config = dict(
    cond_dim=256,
    activation='gelu',
    moe='soft',
    optimizer='soap',
    eps=1e-08,
    adamw_lr_other_params=0.0018,
)
Rows from block 2 of a small class-conditioned image diffusion model, named by matrix and row number. Rows with one number within an expert belong to one neuron, the router's apart. Each number is 128 + 24 x the weight over its row's rms, rounded and kept within 0 to 255. All counts start at 0. Numbers have three digits each. After the name is the row's rms in percent of the matrix's.
Before each expert's rows are labels from the 100 images, of 14976 (inputs lightly noised), where the router gives the expert most weight on average: "responds to" is what is common among them. Only what is clearly more common there than usual is listed. The data: coloured fractals of 300 iterated function systems on busy backdrops. In brackets: how many of the 100.
# router: slot weights (model.blocks.2.mlp.router.weight, 32x192, trained with AdamW), inputs 128-191
# up: expert up (model.blocks.2.mlp.up, 16x96x192), inputs 128-191
# down: expert down (model.blocks.2.mlp.down, 16x192x96, transposed), outputs 128-191

# expert 1
responds to: dense (65); black (41)
router.2 124:160149106107152139101091150130171166082147141133114157119096120152115129144128140056180116151127107138135098129128141110156114125139129110147091125147097168183138102152143142056167156083112114
router.3 085:123201141150086125115091143130120103125083161115133126149124116117149103113129150144134133163114129103154092058118166108176164130086097153125093074144144112171102142128139098094130100171129138
up.0 104:119109115109114151156120134124144139170132134115094157152140156161098127151086135116137131088144143099128150147130147132139095141113123097134131165112130152117155145119122152139125181129117112
down.0 101:151128120177101144120166102134159088153125129136153153081111153096152125145135135086088096122118143138138181141105118119120103147114148150140108212120165198138131138110130126132158160108091126
up.1 092:143103122125115097128163140151120155142129145124123135134147085118176134137151145121148133130104173137145120137143156130138140105151113089119117108125121143156132121159101139147153141106117122
down.1 085:146178144128134125131132111116136098160139142129120137138118110133127133115159123123103139134137120131083144139122091125114132150098097132137139114139107148164124112116113120093139154171135125
up.2 115:153081104125134126140132167109121116106151109163104140124150196112138143117130124084133097115092083137082121200134119160104097152145157121130122155130101135132142125150127174128158146114131115
down.2 136:131102081083187116147124128133151116144133121090135141126125168120102138176146134111106137125127170112139126074111133107144130205128134122152141133122146132167139144132110105155145134169115130
up.3 210:165127135096187104123164120122111140095158151164119121110142106106137120168136146142145129125119089151127148228140122132070102123164158115112107171150118118147133097124121117119134137093142119
down.3 152:127146093115157117121184091147146133115152140111097138118145132124151116127151137068098108140115170141120148090154119113114156123128156116119151109160139129183153110156114151160163133166137145

# expert 3
responds to: dense (85); orange (28); yellow (25)
router.6 087:150139206093110114130161173152107122066087187148111126126110111097140135115157149170127103138100097117126126116161141125110108129149097141173158162156119130162140119118163129148151134155164151
router.7 094:166121128167101124086126157091141100161123156106178076131149157104114110111136147132143129145045111070118087085130132132139147137140109138109120121139138131110103157133103107119131092145152117
up.0 086:107122133183091159121180128142159103120112147072141126134142126178112126130151128089134114105100144149153126151110134135140153143146103104126144098105106099099135188122153108131103095135137118
down.0 109:146111122152136160130092152139150109191153107159126072176098109136134136130144153109139169089116154137117102149149140122145114150188108150110141109163096157114162129125143119165144110126127114
up.1 085:079116129123137090133145121165177145105102129130129172171125113146129130151099173134141090107184182121136139131130116135085139102116148072112110124115158122140127136110156131142168165107074135
down.1 104:142156133127100113116126145131104126089085145087079138101130111127119100114137085108141145144142124112123126123151147148094118149112104114095133136112105089135091094097140173125122169154107137
up.2 101:092163110115096159160158121152099109147131102145104166130145131135117108149132126109110159136148122097132130116105133118114134142116147067101175157109098140166161118133134085129119137108140159
down.2 108:120094108160150133157140104094160095158155093129136136125137136119160131113128096115100191147131130130129132098165117116103130147159123169141126149135151138163169138125120113125123140100168089
up.3 083:103115151139106125101130110130133150123106130104128058110156135105138155124190158119160121162103099093144085156132114153115155134153091139145102129123102120096073150157149115150159129118145127
down.3 076:159138108127139084110111112146147091087118184138133034184120135135112095123169152107091154116116129147098134160160175130115132124114126151118156126156140160156090099121127118148142133131111160

# expert 4
responds to: green (36); dense (35)
router.8 086:121155169140103145125144146125110125109111133078109094147133165099130154087197182160154147125108127163114136156137131123144140151137087127094108161151103114128138138133130106152117132138198139
router.9 064:141118155142110121120159119127142103146127174109174065122099168065166128136155172175147138141085121084133152122129125127120148140147112136124113086187135123126113141132103121135156083139140106
up.0 083:145114124102163151156108163128105077138106135135179179139108103144158107143110094110101136082141160125165181106148105142111154148145131148141121094108172139134111145125109094136140104105180118
down.0 079:104095073165127090185142083148124190130137122122154108119124136119121148132130120087187093125097128130106091128118136142137133164160121137083101122139105162133124131125152115142116122185112121
up.1 085:113101114098111104176131130160089098126119117084156161135149140186142155128168106096122129084142111143133130142141160126092114139140173151114163111147131111094153139089125164149152131108136124
down.1 086:134095074156149086195128108120121128142165086127139168145157151122132111084116138114132140106105122120138135109121128099144110117140183109147131153092142159155117109157120148142135132166139161
up.2 112:134101089138134162129155131117103100149127087162158121132136132129112139122129117080130126174114144084110099095131150173158082142155123115103088099116112160138123129132114157146161109097147116
down.2 091:119151050147167189116116100142140114162139114101114166107148105141121118109158152123145128153127109144110146110136117169091145128124133141127151148120134123136093099112117107115139126146140111
up.3 106:134185149179098138106113153138127141135143123128157094193142150144126075101129122093114172118155090127108167098125139105126144111148109184095102163152127107135124136129063122145086153123133120
down.3 105:131039108116106159126124091141109117131135173115121171148165126121151171101139173122105189147103142146147123105110118126110130105140101130152166171178118121124107097140101080130125117115135154

# expert 15
responds to: sparse (93); orange (47)
router.30 100:130097148125103129127102087128112160133128114111189124109116156110120147140161127140132135111121094176142119159091129117103121164159130125114144107169103116093128113158146115174119152162128143
router.31 098:133175127111121139144156160122129139088150155121105168122097177121157104132108135118058130158155125149093108112167112119139125095096115103120153144105122156158117127077097134104159087095105113
up.0 084:102134125133118108147148115087118101054148165147117102142130128109144164127114151154132119160115064139112170080117132143153169124124103147147115135140137140145101168118135150090141119137131100
down.0 087:118113170120115107134112155158131151106152137127123074210174114132125130111118139163125133139132176068136106064118100115086095134141127112112144118153096136174114110094146140154143128092172149
up.1 112:114132155092125124133097170140098125103118107164154122236131084151133155148166147137156110128148160110137174119137137106103128129130158188136108115135078111193129116127104100157111106115120127
down.1 114:169090108153098134111146125106123121111091150119150137107100138113113149138117148137167098093129138108122112130123139155106105106091136126123119137121101119111163129124108081159149135137107126
up.2 094:161143154137112118126139173136123120106108094137119071126129128142087151133142111113102113168127095156150131113089143138129144126138135150140136114121085113140127124173101139164121129172130147
down.2 090:149081137140099132114139060129133140107135144155146136118128156095137101131140132131155096151115151156130123130138117113135153101120105127133129106158179129109086136108121142121130133095151123
up.3 150:135157160127149143101143182087095117119134137160146153178107125114127157103127117112098135128148121089101145100164128123113075113121137078189144096137111131170138123124108151117078087154109114
down.3 105:107106136134094145157117085191093156159109149140149168093082155148133134100173104144140114167144138183118123108092123081159103159112150165117091121108134113094114150157095141155141129127109135

# expert 13
responds to: dense (82); white (39)
router.26 080:136147118102138136170149172122159142079100164138102144119096127102143153164120161111158140115140077177164148157147122147118099163128126099126112140139146146177166107102100087096115106152123099
router.27 124:129147111119116151125137126111133157115095151146102187121141112131125125160087143147108144137129125150144116096144130115132096120076144093119126137129140126155123130098103093081105117123095130
up.0 116:123107104143116120091082117137142120148107139148101138132155113085142116124125131117067148180090102105105133139122107130137131123102156092094121058111138125128139135126136139139131127071103121
down.0 120:171100141112162127087133081132111098151116093133111110146147111140133152160129098102187157144158139103125140086138151115132117135126106118138114123071156136143102108121151123112113135158090116
up.1 104:140115143102163121127144133163146123170150147153155078148135133100122132104142126126183138157113173140126131131129145154113132103155095169137144128126135142094126143119149143111113101130112126
down.1 105:144138115135109121112128094131129118077134171149099103112149122120141119135102128091093124108123111104064163161147131157106135105147108122126150149107085105147149102070104131128169118102127157
up.2 088:161141149123132139143123158093106114165134155118134132154162141132134121132153119080159134145087131101131158141121136108121139139172139159097169098138129127141122153127075103141099077112124135
down.2 092:166123088174138107129108122176141107111106146144168163140171129141122079171143169177102107107128147160105082107121130139141119116103142137168161155156159116124100134142092129119120132175157121
up.3 086:086120113127132125125085108113136135105118150105127110132089102130127150106107107145129123161126153128138164202108106123102111147149143133122121112121140113148134115149144171112135111135114146
down.3 077:104131116140110172128111148155140103143130122109166147098111100123171116118103098134139145146110132138083085136130148124152131089113161136122104107132106123121160094117113106120118177155115120

# expert 6
responds to: dense (91)
router.12 099:102133096122138141106130110107140125125078132103118162116114140121108140140103153124133179114120157123112149118119117118123135121070134074105116129127106118146168181111097113099140145140116137
router.13 091:103152094131138133143145160112127155078089122123088182120102115126134123093094148138071115154146152122108131112139139164113094127111124082134115169111139174181175121116095154100153099138147127
up.0 087:147101133123122128109117128106130181152142121156109131142101131098149133140090092146120144131135091137144173120147122109119138131157175121095117160181130168084181102132094145118123128148128112
down.0 071:131150124118152080120127112139109097167111133136111142121133106095131124154121121135141110133162111129128139123169107127129164141118151128134155171134162115101201132130092119162134126129125096
up.1 113:121157145114142148095132118113128163153143158151144154171141130165096143156117142072127146125137110155176148094126128101148128122140105151144159135138121162102106136118119104109093102083087126
down.1 085:125143141134119149131143129130105147145099136138152243096128113101142132136141093103107144123147141096152094151174148077157149129126140158117112137147170130148078124090128132143120142116133145
up.2 093:123139122146155152124097156138118111129121127134128129150122140121168098167103113127091129140122120155107173106127121094126122089134137134096140135133096093137115099094101140138112086126068117
down.2 084:137118157159128147104136151094109146144132119109112161045107136137126156157142124134157161178166111105129068153119112095171118143124118134132128180085188110171162084163098123106126149111127128
up.3 087:132128128126165124132149121146109200107080125104133137162130119154136137096100169139155116090137109137105117090106098116110115111161158081153183116151147114113168121157135110131114143118163126
down.3 086:147121132110076130114161121127109111124194144168093117170131112110105101107146183173098144100076126109125135109147142103114105134111118149094152107152113166131107096107127123119089139116116089

# expert 10
responds to: red (38); black (26)
router.20 109:157111138130114093109147109155097132134127129144160085108119160095131154126166158130081122121149118106108175116092136128124118155118111085104155094175102117088166095132138171164136157133134151
router.21 100:155150127137155114177141154138129137066117129136098153128125204087125127136121189102098114116148167153108141117136155128180139135100106148131172141127122120151107105124147131103103077084094147
up.0 115:144140169166152129114081154068072145124107133150058141130158146134121103129119115115127118137166106136132125120117190122146079142113117148162111143156130119149150177149127159155101139118108083
down.0 118:157122130166168129117135098178091126152137151095131143109148138109121139074114143132155158141146146097081133128131094095107098143116095090084121109147126119120097149112106139120086143149162131
up.1 105:103143141081121106107124127135108100132150110121177107174125109130173123127130140175108125097160181134102160102130134083055127110138121139121134132136089111185119126132137136146117132118134141
down.1 120:120197135137145113138132119134117151097139115134104142106158144157130112140113133139139129097132101078145139072173148143135100172192097101133131164116156146110142132126085142120096083102084123
up.2 083:097101149120175111126144134128122090128107137130125090131151133167103114122151092120167109132111120099143119093131139130107186161154091161138115148137124120116100124141169125172147169120141163
down.2 077:144170123130118113114117081131129126198138121136145105143118108129131120126141086123104108138117098166087149130118134146108172096101132096136134105117160153136106145128145095119111151118134108
up.3 085:129103109141133164118113096148144142119109154163133135143162092119133109099119132131106138160165140127156110107122089145124128184134093140127123156137127063125099159148122148122118148112095093
down.3 091:136114110120152154131150125161154154099124131121139109145133109143145152113136136146119149170144149110142156124134120128151117103112091154134122156119119092142100141097148102109103145099107167

# expert 7
responds to: dense (44); white (37)
router.14 090:108169142121097103155130168130156113098078190121106168120149093129115157146131115120113086141148115125142095125172147126128127108116153122124109152114153146172111145103158140149137129131099104
router.15 107:170116144131151121113146126156136158135120151121157116107110101098137123152163189101151149105108104117134124143101117117139131144117138100088121091203117119138147099155135154120129142142122121
up.0 097:121141160115116124111133146170127121158108131153105148161142136085139119114181158148179127137171084165173173116119165111119108114132093123129152141127132149080110126095132113121155148167095136
down.0 111:152139137154077070122136122155095113113114129103099114132147185146135106076124120127169132153085124120128118142168132138109099092134132128086114119151171097121143116156127151135123103109105107
up.1 111:153182144135149154114081155153165136129109143139147103115155146104125094126124152141120160128102104194120107083129138155123126165117109134152108185124118090102132134153118119132133139180140131
down.1 111:136173118155088094107131102147154103073091103126150130170112136119134083102109105136131131111131102153121104131151134120122120128118117126079091140124110106122166153082144167121126136094119134
up.2 092:106130121141157155166135125104157149145117126130140120162183170136143101172108129121079136149097085133115120119152089162122123134163152100118118135151136125183122129164080114132128102128139129
down.2 080:136119102135121142137121123132164148133114113149120126113140160132111137154155129095138134113105162126129104122153146160111149143099104121144142163149166117144154098110086109143137113131165112
up.3 094:107127110081099134110094126107156120114156158113165140123129122143170129114145140135130169110099112164143140159128129142100110100114130141138101125189130115120133087128134117108132126140106174
down.3 099:107124056134129172107168149122163129117118136122158132168134153101096116115144116154129148110106145109126128132142147164161126132161141111124158103167126137096104110122141133154144124143138103

# expert 2
responds to: black (55)
router.4 095:101173107122087127163131163132134152092089118111111185114114094125133142110102125139110073140167110112143112118142154130135112114119127118142140153100167159153107122133173154135157165125117114
router.5 093:102122143149092155168157133157158169122086122121149160102092100093138156109141086171131089133140089094124111111111175095120114128129124129093076116141120126102113150148173115132146143108145117
up.0 099:109162142116139146103149120129132093124132169139098138122120144126127149141144155119116126142127155112121149161142121131145136105108147165128076139103133115137105117096217093172130112141175126
down.0 090:148116136150089060109127123134099134161110118122112131107126186159117123097139130119118102182159116098126126184145197145144123091130128110098112108111162118128125111156156135111118116111169151
up.1 092:162142117142141153105102111128134142146116123141085165055139114151147133111133139158144147110152096075139150146169136133184105127146079143097094129137115106114163135097113116108070102127119126
down.1 101:168142158085171112117122166147180145150154118125158083162150129066113115116136131153135147079138112129140141139100138136131118115134086144127183118111162082122158151155150110152112111151173137
up.2 099:144103127138145112119145075159125139141165113154141149089095146086125086115115158125142120128184153165105179146112131170117103100136156142098120122151152113131124121129087171137121101123103101
down.2 092:184146153096090147096110184092107126160112105095124100155119129123171131106085107096161122151131126143156143130105122131136107142093126129159124136097130113123140118149113140072138128177129134
up.3 123:136119148124182162102106088146109156088131106142162160131134139116095130118100156144125154104113119141131105124127123138115155157160074141132175114113130154157134107111105120114103143113138168
down.3 131:111128125149127091137100181151125130165126131102133178093157161157119144093142143167158121158086144178157053094112124138142109116092144144100154106149152127071112148145131107127110114122127106

# expert 0
responds to: grey (52)
router.0 100:098181101120125134178156147120154146105153137124103161129093125154128112130096166128097126162142124117097157115151136119136113101095110110108125144110131150135100117125122090133190116121101079
router.1 098:124178154137144149102121109139104118122132129130143073142140143110153068081146134124169153179128118072127116207148169142131130171166034151170139113111137125142105114103168129122137136118133119
up.0 078:140110131116143116141107096150137108095116119175132163092131131131154130145140104166101125087117139130139122142096113131079110147140148178165149147138103132081170081092155122152117108106110157
down.0 088:112161142167083115127159146146127124130132083094126096134129153139123097118152097156156122096115104136127111132131133103150125113108188087099129143123172089067151148160134148103097143149114083
up.1 093:104121106096098103172103110175135118149152071106116119131059112173109151164138128086129146135179152129149170119139158094139148136118143122088104099117145143139128093114128104110129155109120139
down.1 090:102118117167148124180139159124148148150112107172140147123109120089145098145139144116084120130160108184079109117127130104118159130131131124133169127125128110143137124122132104136118180182163103
up.2 088:099185147146132099148173096126147123156102099132149145110120119137116121107115137073135125127092159113100102111174074161134119160159140135133067143106143115117141132112119167122136114097127110
down.2 103:107111140130096122128132170085144120096110131121133129064141159137178088124148146130117113169133114142144125118115125140153141122116112140107137179174142115143127123106094117107116138132140125
up.3 114:116137089120110093167130172102130162071136181132126158125130126157139161202128167160126126144147133166159143121152097119127146152091161104084133135148159159150144148126099098130117097142110121
down.3 102:140123100156134073141127114100117144107132124144116136118115142103108150149128181146111185099129087086139113132124119111130146096176148128140088123149120146108157134140111123155133105097135101

# expert 9
responds to: sparse (83); blue (36)
router.18 089:152117127124133135167151116122118113151107161141136070065114176131153157105156161125146120071075138112143154140149107152123136137136162114103120123194117116096192144146101165151132124123157122
router.19 088:151156168130112142123127165141094117118094173091108082121118147090123180083211162155148124143110136104136090157151142127148113168153114135112139140155117119168155110125144152176149152173183121
up.0 084:156150143092126134119131136122138119122114129190125150133123131102077134158129125129110142091121173140134109130135118157102187137119138155133127121138120115123137128136122151105129118084128133
down.0 087:137090135167108129130133134120138171076128084078116145127139098142159126174128114108131169093111102113129134153148133116177138134156125111111123121065131144092114161111146186179172126169109142
up.1 103:109155138132064156172149153115164112112156142096115110135100124132086117149119149155089122093120087175141096170097114152121097167144143123132080100139145116133154121132186099142137124141126116
down.1 109:152095093132216123169124128127158180144131122137130140138100139093116169187119150110150129120123120090153122132119122154125113084130160138123150107114133128094114147175119125157147153106136131
up.2 115:136143148112062112129116122155131124125178105159132130148115157105168120115153137145103124141165128137138136165129138102100120126146121154097130157170124120158136091114146165159145125143139149
down.2 108:125141115154150135118099142093137137085111136105127116089107135150098153150142192121103118205171120141135133125135126156157167086130116134114122108110139116176115126123141130141148128129133105
up.3 101:140119139113173139118104132096110132096084150104149151110098150122151091144109144165126124120133152159167154119097124075146149137160159201137129113132160103116143096093141169128114172144066120
down.3 091:156152119128102152100142087159118163102173134104104127137086124139088145107110139120110132162148116109071153103138107093128120125106186036126138142127087133127111143155140155132112152090089126

# expert 14
responds to: sparse (79); red (27)
router.28 088:144198189122151120132109172121131123106117135115142127142109141096125143077162125142134111151133122138120137131131133141126113151161110174155141128117125122155106120112156125103125114153173131
router.29 092:113128138110113090111104099153120136151122094116195116104119151133126152116172113144130154116112129143170146138110100109086146122149117112087120071115085137051156142117140128144146156129132153
up.0 085:126125117112146104115161160135149115113112131178133166167143104114122214128151159110153170117122130115145115112115079114148110116141150084173123144123100074143089118098097119148130147110114154
down.0 111:102126126129139047124112094122128112081124111104113109166135108111145077143097136151091118110129169139107108135135160126109089106136134183102162117150090163077107115159138086139130187134149149
up.1 086:124145113156103091133139141136144129128089140156154124138132122132147108116121082174105119120133105145167108152089117092077109109151162104159094098126154110119183167130146118178153122125115097
down.1 088:109092107099136055146135148136117136130148110092153118120150127142116142138156080104110109130160143128104085142159115102143144148134167160108156098111103131143138154142145099094115132125125102
up.2 092:134126156149147154102082160197124133095122132117104076104119106133139096176097145118128137163108152058132101139115131152147117097131129131102145152140151117135160158150125147109112131113126125
down.2 090:109159130111097175100154158066136201160104133139159168144110102114106152147084102105131099146110167203123154141143113132095130141125138095132137129160112112113127138125135145142139083142158127
up.3 093:104125110134091152098113132133131112130134105176098137171135125094149153103148072129100121166175122133146157150117118126088100096134098130143138163131126132120134119140109171146125140109111166
down.3 097:153096132123163153102146051106142101094117126114145208094128153146142086110164127151154122139101100110119090164131125152151131153106075147136123172131108081128127118117107131123124142148124113

# expert 11
responds to: sparse (68)
router.22 081:136093129146145130136192109156096177122110147153159116099126138121128180152124171153168141117128121100130130129092132150118136132100164127117114099184131128086140124134142123131101144099138130
router.23 107:119144086129129133169106160106134091079123141176098171126160136130131157110143110138112125143121139128162108115133124159147113132093125145153132131161089094149120081085163087124140092136142148
up.0 113:142145148073119118136145103172157145131095125125121168132163137120130070090144166141137109121103122128097111122149086158113151125136149164096102121125100137136184100136156096151102144149125135
down.0 109:165160147165166103153084114105154160165125153142113140144135144117159170131103172114130069124114106147155149166079165139145148134157185124140138160102168131116133133125144112109108130099106108
up.1 084:180126142151129101113079138107127123143131138134149226112069152108159120154158096156146151139121122130134133125140148116113186120112146166080185142144093151156115161112159134121112134135158122
down.1 116:175148084124169101128135094126144128140128135099133159214134152109147137136149138109136092117067151192158122149138134165084114137119138163110125155119138078177100134154174126140106175115145133
up.2 104:119155131119100137098144166089144101135102083137147157126123118077140106079128139144106105132141133141118182145172180077136153154162119142157153163110156127149138128131093150146095129122164142
down.2 091:090135112113099145118134084136157153112183107102132129139097129100152127095156138157147157151137128136113082113097106143112138119162118121116163135134113102146102125156112108087152179116150114
up.3 103:129168149149094105115099161101112143091143140155104140170121123133144158126107119153162078109161134143112131114113131106087113128158171089133144137135138130134173135143129148077094104169111137
down.3 092:137111169161132110117103157102110149104147193096146119125078129108123151110133126133101097119145122134103154170151160166160075118128124170103114170176157116132141134121133088169153084119101125

# expert 12
responds to: sparse (89); grey (58)
router.24 122:143090152132112087112122057137111134164123153106209114108125139116113144107171144139172116110096122109127104159101128150123149157158130141134120088163146135077159118134132150139151142159169134
router.25 138:113184150152096134101111115116109120125106145124145134138136126112161124065139121143120150175083110118144120062113152118167177157133122157137101075141107123161130143155141116085154126152176148
up.0 113:116134132101113115135131098127199116140118139119151174086116100122130133187129096141136095122147136182149145099132135107089128119180148125146147154124170114154115177120112115128160143110081135
down.0 100:138075150102099109088141164138125108073118165152142052181144136139129145137088147103118114175112155110130150173122141131139155144073066148124118123141098124172109137085113137092098131129086126
up.1 112:136128156121117129137120164168118104135105141116108129128095132127094133208108106080127137163119107168134131151158161116139115137115117134137167100137150129137108152121116161130156132131118100
down.1 075:148091189120165095142134100071124166109164139152164112149110103119155145147112125105110154176134163082125149136106098128137103142133086125121095103129132150132130173113088150100169108111122130
up.2 098:085138130162129143090111128145164090137133098129082077150134075098115110107127109115095059158105131070112169102092103139142129174139095115144142129126157109114117088082152161124145128113085119
down.2 086:087108100106115122123144156138146186146106116115225171151104107128142140102135120128145071169116104188132077117132110126133139099106134134138167083160125101112094124148116164127141110141091137
up.3 093:099129101135156131145135137111144068171143161116172128138110125146157115149152063165098100125086112143144122148134103133111148124131162101100130159161120152142120151147125110131096117100161102
down.3 099:130169078140122145158135129153121151182094129139078152144157137103107162158117079159141127137120127147150141117095117137108169126121172126145112141111124141151162126130160142140126112175153153

# expert 8
responds to: dense (96); red (33)
router.16 104:101166165105133140132129123148118149096082140146085161139159123132123125136101097158117122138147106162133122188156122135123137120117087121192150125090122118176151118061154121090120130104077122
router.17 083:098172158132066172109098122157139159160077147110116135147146114120112109159133152133139143139143129128116098125130126119151171128089095141122106163133109100166131148120133109108132126133112116
up.0 123:100127150108161140116076134141155085112138138121133121140081114077127130158111145145124139160109132107162141101157121081096128114122158106119140153164152106107143148097148133157164094101104096
down.0 091:102142149169101145128169161119156134114125127126138112164081104155086132148129136150127127133106107128081136124108134068187135161169149134136110135147114091085148156151149137104150120167101156
up.1 073:155143108091142114137193117148123114124152170121125169114150131124145109123101155120127112134103103156108130125138124174148075120127115087136151086120163136101157135147098087102151126129100115
down.1 092:136120126194152118118092155115158112134141124140106082184142136176143127119106151117100132128097116140096109093097129158114070143136110145091078118107099150082189163108119133151151131142108138
up.2 091:130118152125136107128120138171127138136150101110170145152097128136130183122159117125120164099140153155133164149128108066111104113135150153120148149128118138163115097080101088109136140103131151
down.2 107:159129114129135135134131165177079133159128134137092131108170139115071113093144124121074143113088121160121160119115105130156100095084091097161116130144158148153097127112124145121126129146142175
up.3 112:151096129165158128120100154125175185151130162156133115146137116120122114151126140116124152146136114119124097085126105197157128125136144131099123124143187139109200148185121145166120118154128170
down.3 094:110122175130099139092143146166108113130108140108097133117123157158052148097140166150158147113147102154124148113125153106139118154122113088135116163133123153170087115135145128105078120134134123

# expert 5
responds to: dense (50); black (31)
router.10 126:161134117108147114131149159130127093104159110098104140133122138103136115098144177132126129128133193149133101115132113151150112140165073162144131141111121118153101129153117140115109103087147131
router.11 119:124128114109108105156158161157162115152148155129130146115140136156172132116066150148116151138107142116139160095149153097174141133144115138146097131137126112117093144131112080131144108099128122
up.0 099:131136086153152131153183103101154145112104183133143113137132122131109144149081160160138148145105109089092144112071118141114113103162122069122135092139142142129125137150081138129119156128137111
down.0 099:151106123090127082099133135131103099106165154087061160138150124159108105141068137156129158113099159138123156086141151092104095150112112122116107133146102114129129117117154141157128149157153091
up.1 128:110125104127109108096109133113065166116106146128155137145116140133135118149168117103115145119143108127131131118082152092148132126097146159129112137120107121127133120106153127124119105122129123
down.1 109:117114099132153095083157114166079126145151157127105131123157104132084135148151112110131128127136165107144132140179143089075128152121113123071137128120132118097118111158157159161149123142136120
up.2 092:159127119137156177164137120098144145096100168128123159127151168117135149125162130089135135094146120127175110128113111135105154143104132072071177116146101112116163141125127148142114130112119151
down.2 122:162125120119135104166127126163145138102121138138089113141109168116127150134127133058144112127130123159111107142144098156162134115149127095184073065143116084097138123126111114136095119106112084
up.3 104:117140111119123154167094140130174111086107129104131157101115129135119172164111160107147102153130116109123167113124137104121136096111109113108169114128139110133164145114091069136112120116149140
down.3 097:094099121130107102151156118145179108105157114150129145100126116129136101169093139130131044156145102152130076093142120123151124088151124181105118145129157077086117149123146089177140148153199125